Weights of a small image classifier.
Model: 7.13M parameters, 32-pixel images, arch vit, activation geglu, patch size [2, 2], layers 12, width 192.
Training: soap at rate 0.002, 7500 steps, batches of 64.
Rows from block 3 of a small image classifier, named by matrix and row number. Rows with one number belong to one neuron. Each number is 128 + 32 x the weight over its row's rms, rounded and kept within 0 to 255. All counts start at 0. After the name is the row's rms in percent of the matrix's.
After each neuron's rows are labels from the 100 images, of 14976, where the neuron reaches its largest size: "strongest on" is what is common among them; "lies over" is the class under the peak. Only what is clearly more common there than usual is listed. The data: rendered made-up planets.
# gate: MLP gate (model.blocks.3.mlp.gate.weight, 768x192), inputs 96-191
# fc1: MLP up (model.blocks.3.mlp.fc1.weight, 768x192), inputs 96-191
# fc2: MLP down (model.blocks.3.mlp.fc2.weight, 192x768, transposed), outputs 96-191

gate.406 083 [172 102 108 202 153 169 130 123 107 172  61 182 118  87  91  94 116 139 154 126 109 126 125  88 153  96 114 111 108 111 125 122 132  99 174 185 216 107 160  57 129 110  99  91 103 140 108 153 138 171 121 112 115 113 179 158 122 143 163 127 151 108  90  92 140 101 154  99  93 108 145 175 147 151 194  91 150 128  65 148 132 204 151  98 183 175 145 161 185  86 101 173 132 133 139 133]
fc1.406 083 [144  77 109 176 102 156  95 160 171 124 152 196 125 145 125  70 119 182 128 165 182  91 158 125 101 136 130 106  78 162 163 117 159 160 164 107 113 105  60 130 146 140 144  69 108  95 162 133 116  99 119 148 143 161  89  51  96 131 184  80 152 140 101 119 136  97 154  84 123 147  78 136  92 143 109 103 154 147 131 155  69 113 139 126  99 110 134 136 133  92 129 136 127 132  87 204]
fc2.406 079 [125  88 106  67 159 131 145 133 124  94 123 155 172  91 103 143 119 179  72 142 136 154  87  83 132 121 101 171 160 121 151  77 115 132  65 179  84 114 132 155  80 106  60 135 111 124  79 166 135 164 152 171 152 110 143 113  82  98  80 140 153 151 122 145 134 137  83 166 106 167 138 152 148 129 155 127 101 176 161  68 110  79 173 139 171 141  85  96 144 127 153  76  89 145 156 183]
strongest on: rings; gibbous; cracked ice world
lies over: planet

gate.740 093 [ 85 144 113 196 108 153 122 184  95 107 158  99 144 156 127 122  51 140 148 115 117 154  96 157  71 181 127 144 124 122 173 116 141 127  96 144 183 158 160 141  94 117 150 148  99 145 249 126 170 145  53 128 173 108 122 135 154 149 105  95  97 134 131 131 150 203 117 106 131 145 150  95 152 179 136 120 110 162 130 166 136 156 162 131 124 129  75 142  95  81 153 105  98 108 146 116]
fc1.740 090 [ 70 108 103  92 104  99  76 126 140 142  92 143 107 139  62  93 176 118 117 167 158 108  87 117 144 155  62 108 143 122 181  88 145 112 103 145  97 149  99 147 113  83 116 124  85 127  66 193  96  94 138  83 108 122 148 165 167 160 118 123 204 145  93 179  72 112  88 106 194 169  71 139 116  67  71  88 111  92 109 109 112  83 157 102 167 117  98 150  73 167 118  99 126 149 137 143]
fc2.740 090 [163 191 150 140 122 189 151 101 140  98  78 110 186  87 159 150  97 191 111 128 155  92 102 148 124 144 122 121  84  66 125 117 150 113 111  79  93  93 152 130 140  89 144 188 167 151 118 150 130 121  70  89 132 141 115  73 110 159 104 115 100  89 141  83 136 124 120 189 124  73 111  90 118 158 157  54 148 208 178 122 135 142 166 151 125 131 161 172 120 219 114 132 103 145  84 158]
strongest on: half lit
lies over: planet

gate.147 112 [105  83  99  76 114 132  96 165 154 153 130 121 144 129 137 141  71 153 141  93 193 138 140 124 116 129  67  72 124 128 108  98 119 132 161 137 161 154 176  91 227 104 159 152  77 168 115 108 131 209 200 108  88 174 112  89 176  66  88 133  85  67 161 164 146 121 115 140 129 111 109  88 109 131 172 133 144 124 143 145 157 102 167 122 111  96 158 155 110 131 144 132  95  73 135 141]
fc1.147 130 [ 86 138 182 140 133 160 133 123 180 141  76 135 124 126 158 114 125 131 119 116  98 137 165 112 101 122  77 109 124 187 117 171 152 149 126 108  69 124 134 145 105 142 105  76 105  91 153 119 148  91 152 120 101 127 103 133 187  99 137 137  97 174 131  66 148  70 137 168 103 146 158 152 118 146 121 114 172 132 128 159  84 199 119 165  92 126 110 164  77 137 144 138 138  87 127 112]
fc2.147 116 [134  91  85 113 148  92  50 156  99 132 109 126 146 145 148  62 145 106  85 139 152 206  92 152 129 177 139 115 137 153  81  76 130 169 155 157 158  99 120 139 168 157 118 185 149 119 109 165 170  99 116 128 169 123 138 135  87 139 105 130  67 111 108  91  68  79 144 138 160 117 191  82 112  93 139 119  76  92 182  93  70 124 152 132 125 170 124 124 170 125  94 152  92 110 112 171]
strongest on: half lit; cracked ice world
lies over: planet; ring

gate.296 138 [133 152 120 101 103 136 118 111 106 121 155 151 134  95 132 180 143 142 146 114 127 135 135 162 169 104 100 132 165 179 149 128 113 151  94 148  72 148  90 106 150 185 139 163 138 103 118 163 137 143 125 121 148 160 133 150 163 123  94  77 135 129 148 108 128  83 128  78 158 120  96 113 151 213 181 150 180 111 116 120  54 114 149 171 124  83 172  99 136 130 124 132 158 150 151 188]
fc1.296 136 [129 130 101 101 130  51 167 127 131 121 128 128 117 159  99  89 147 114 126 120 121 107 103 136  90 155 126 120 132  95 107 174 232 103 143 133 160 106 115 135 161 132 169 180 112 176 159 120 120 118 170  91 155 122 161  76 134 145 121 137 134  96 126 126 120 109 153  85 131 221 144 158 109 160  86 146  79 175 129 194  84  60  87 160  99 123 133 133 162 109 143 162 158 155 145 122]
fc2.296 115 [151  87 119 124 130  92 134 146 121  79  97 113 112  94 100 157 142 156  95  97  94 115 155 123 193 120 144 127 135  74 185 131 189 107 151 231 156  99  66 123  90 154 173 176 128 167 152 171 142 108 114 185 141  96 184 160 124 140  94  72 121 161 108 128 162 156 140  45 135 167 126 134  81 137 104 117 122 130 134 153 117 153 142  72 119 122 139  92 141 112 148 115 168 141 119 154]
strongest on: half lit; cracked ice world
lies over: planet

gate.714 099 [174  81 208 112 128 139 175 131  79 134 160 126 140 103 108  93 143 108 145 134  89  75 104 135  98 134 102 131 154 166 183 129  76 167 173 140 171 142 163 133  95  82 122 150 114  61 111 172 144  95 103 155 156 168  86 121 166 126 143 117 137 170  60 186 177 180 166 135 145  98 106 110 128 101 146 112  93 111 190 107 100 112  95 133 161 105 153 160 121 107 149 150 156 138 138 127]
fc1.714 094 [153  95 145  88 119 184 106  97 108 150 131 125 110 106 178 123 138 100 155 147 140 112 139 177 108 133 172 146 103 166 137 142  94 128 117 117 128 122 117  90 134  90 122 154 100 115 144  99 127 150 126  90 146 167 125 131 180 147 153 134 203 110  90 119 122 102 110 120 187 144  98 121 156  82 166 157  79 125 166  88  86 115 138  84 150 134 120  73  79 166 129 137 140 179 110  89]
fc2.714 090 [ 79 102 170  72 114 119  85 113  94  99 113  86 150 124  54 170 131 128  92 128 114 155 122 130 152 111  98 113 116 153 135 182 123  54 171 135 125 152 117 123  99 161 102 131 170 172 139 161 142  66 125 121 166 109 170 100  91  91  89 135 170 162 142  73  85 171 157  98  91 145 113 113 163 127 153 138  96 120 109 108 145 122 103 127 115 108 116 140  98 152 141 154 117 142 131 144]
strongest on: rings; gibbous; desert world
lies over: ring

gate.612 113 [128 171 163 132 169  94 183 132 124 169  88 121 144  97 144 157  85 194 161 113 142 148 171 151 101 117 147 120  92 127 168  63  65 114 102 162 147  85 117 143 111 164 160 173 108  53 103 179  83 112 107  82 138  92  92 109 134 127 151 124 152 117 130  86  90 170  95  68 190 135 138 138 138 106 161  98 154 111 159 129 156 106 117 183 164  74 123 124 127 109 155 148 129 100 119 110]
fc1.612 109 [126 130  96 125 142  94 168  87 114 123 182 149 165  84  69 129 148 116 169 166 151 159 171 163 112 130 180 109 118 178 155  94 113 122 123 155 167  57  97 143  71 107 169 174 107 107 128 160  86 185 132 121 140 114 150 105 109 106 158 134 158  78 160  89  66 158  83  81 145 122  83 116 146 115 157  57 149  72 123 165  76 109 162 131 138 147 190 114 188 114 144 185  79  80  99 104]
fc2.612 102 [164 130  86 137 119 107 120 148 152  95 184 153 145 142 156 134 119 128 117 144 117 149 105 147 129 141  85 115 132  64 140 136 155  64 120 131 128 136  89 128 161  87  56 129 126 138 155 138 159 110  91 102 107 193 132 115 136 113 163  85 124 134  60 141 138 158 130 153 105 196 133 169 167 171 175 109  74 161 107  99 155 115 131  89 115 127 148 118 120  78 136 116  55 198 141 134]
strongest on: rings; lava world; full; polar caps
lies over: ring

gate.767 082 [114  94 107 148 105 126 129 152 121 148  70  86 135 117 138  94 131 132  90 192 124 128 105 134  99 134 151  87 122 171 186 152 135 113 168 142  86 158 143 167 139 147  92  93  87 134 148 142 110 123 215 161 108 114 183 158 132 179 165  65 164 157  82 153 145 108  48 107 129 131 142 105 130 160 134 138 108 123 187 143 192  86 109 119 102  90 138 127 157 117 121 144 121 107 129  97]
fc1.767 100 [128 158 127 123 158 114 159  94 149 124 145 204 118  97  92  99 125 126  73 186 117 129 148  50 104 130 102 116 141 131 160 127 142 109 183 123 105 163  90 171 101  94 122 177 148  90 183  92 136  97 155 115 190 104 149 154 151 132  43 114  81  84 114 148  77 136 101 131 106 166 115 131 108 148 136 128  80 131 104 160 173  62 125 159 125 132 199  86 177  72 163 111 168 160 184 120]
fc2.767 087 [100 184 137 110  76 159 141 113  66 128 147 138 158 117 136 143  95 149  67 131 143 160 104 165 134 148 115  98  96 140 118 108 141 126  91 155 143 141 128  99 134 124 173 167 213 107 132 175 182 150  49 141 169 180  67  97  98 141 139 168 177  35 181 167 102 130 130 155 145  79 108 121 176 170 121 134 124 131 130 116 105 180 128  67  89 103 113 171 115 110 113 172 112 142 146 149]
strongest on: half lit; cracked ice world; cloud-covered world
lies over: planet

gate.252 093 [131  84 126 177 138 182 100  93 139 113 130 115  69  72  82 146  99 158 156 145 121 150 185 101 135  69 129 165 142 161 134  76 138 108 166 128 138 104 117 120 158 155 169 172 190 149 182 115 113 148 137  90 130 185 166  84 113 165  73 135  92  71 152 161  60 107 213 109 121  76 158  99 138 146  63 137 122 138  69 164 194 112 120 155 187 175 146  97 143 137 107  75 140 188  66 125]
fc1.252 074 [132  98 134 130 149 162 166  92 160 112 157 136 137  62 131  92 114 125 126 106 124 101 150  74 137 114 140 133 176 105 100  64 143 156 133 151 125 207  44 111 171 126 150 180  88 122 137 169 105 160 149 108  83 152  80 161 158 110  93 155 120 127 123 149 104 185 148 130 113  72 208 132 147  91 139 149 164 184  89 161 149 126 144 147 188 181 130 140 160  96  86 175  88 166  63 131]
fc2.252 076 [114 179 149  61 122 147 108 106 117 184 156 190  76 119 135 131 186 100  91  86  89 155  87 107 127 147 123 119 121 101 166 108 105 173 165 142 118 130 128 118  98 118 156 104 141  99  98  91 154 130 151 125 170 138 196 113 146 134 112 146 121 138 135  96 209 153  77  86 151 172 117 124 124 126 154 170 145  82 102 139 131 145 143 160 158 139 216 150  81  68  96 105 123 155  93 146]
strongest on: rings; gibbous
lies over: planet

gate.262 134 [224 107  85 188 117 136 115 100 139 149 173 100 122 152  98 129 137 156  90 147 111 118 126 160 116 141 105 136 148  60 178 129 105 113 137 167 116  62 136 171 134  78  86 170  90  68 209 112  38 113 173  75  93  90 155 120 113 109 111 145 101 105  66 146  93 159 128 140 130 177 159 164 117 156  97 108 160 140 159 183 113 133 161 121 156 142  96 107 167 104 125  89 114 138 136 151]
fc1.262 132 [ 33 124 149 115 169 145 131 174 186  58 119 210 134 138 125 125 129 114 174 158  90 114 100 120 177 120 140 123  92 131  90  84 148 118 119  93 142 112 126 101 128 226 148  91 143 144 101 138 186 115  98 145 187 160 110  80 158  91 152 181 111 108 158 158 137  90  84 132 108 116 104  81 102 120 107  85 132  97 150 115 153 129 111 112 100  97 129 174 167 191 143 122 155 105 149 126]
fc2.262 131 [161 149 147 141 108 130 131  99 141 180  82  73 173  81 109  85 125 113 150 188 103 132 214 143  94 102 138 145 144 105 118  67 101 181 121 104 132 175 157  87 176 115  99 141 123 141 175 146  55 165 146 109  87 121 119 146 140 160 163  89 169 112 119  83 110 167 174 119 195  82 156 142 125 161 135 133 170 157 140 156 182 121 129 113 168 126 165 153 108 151  75 148 133 125 153 118]
strongest on: rings; full; polar caps; ocean world
lies over: ring

gate.267 073 [149 102 138  88 109 109  81 113  72 164 154  66 150 159  85 106 127 117  82  94 162 144 166 111 145 165  94 132 164 153 148 138  50  87 115 195 121 146  90 204 104 155 143 153 129 150 161 127 108 159 127  88 178 158 168 176 160 148  96 177  86  96 165 158 144 163 130 141  75  83 153  91  83 176 133  96 133 156 136 123 154 184 178 173 131 163  94 123  94 109 145 150  70 112 140 126]
fc1.267 073 [131 104 177 179 155 147  67 131 123 126  69  59 108  80 121 128  61 163 112  90 140 117 162 177  95  78  72 164 111 151 164 137 207 156 163  95 136 169 117 126 152 190 132 113 117 118 166 131  60 195 116  62 169 149 139 139 173 168 152 155 116 181 134 137 129 163 117 182 145 143 139 177 111 163 187 138 151 134 106 121 173  89  95 164 102  93 169 153 172 118 121 157 123  83 165 127]
fc2.267 085 [124 130 154 154 104 142 163 118 136  99 111 158 102 134  99 139 185 107 109 129 134 109  87  73  96 117  98 126 163 104 142 104 165 152 124 174 132 170 169  95  64 149  89 138 124 214  82 146 133 123 132  68 142 137 118 130 147 124  81  99 129 146  67 106  74 176 159 113  79 142 127 135 156 128 104 111  82  85 152  96 121 177 108 107  99 189  91 163 163 133 142 130 127 165 113 109]
strongest on: half lit
lies over: planet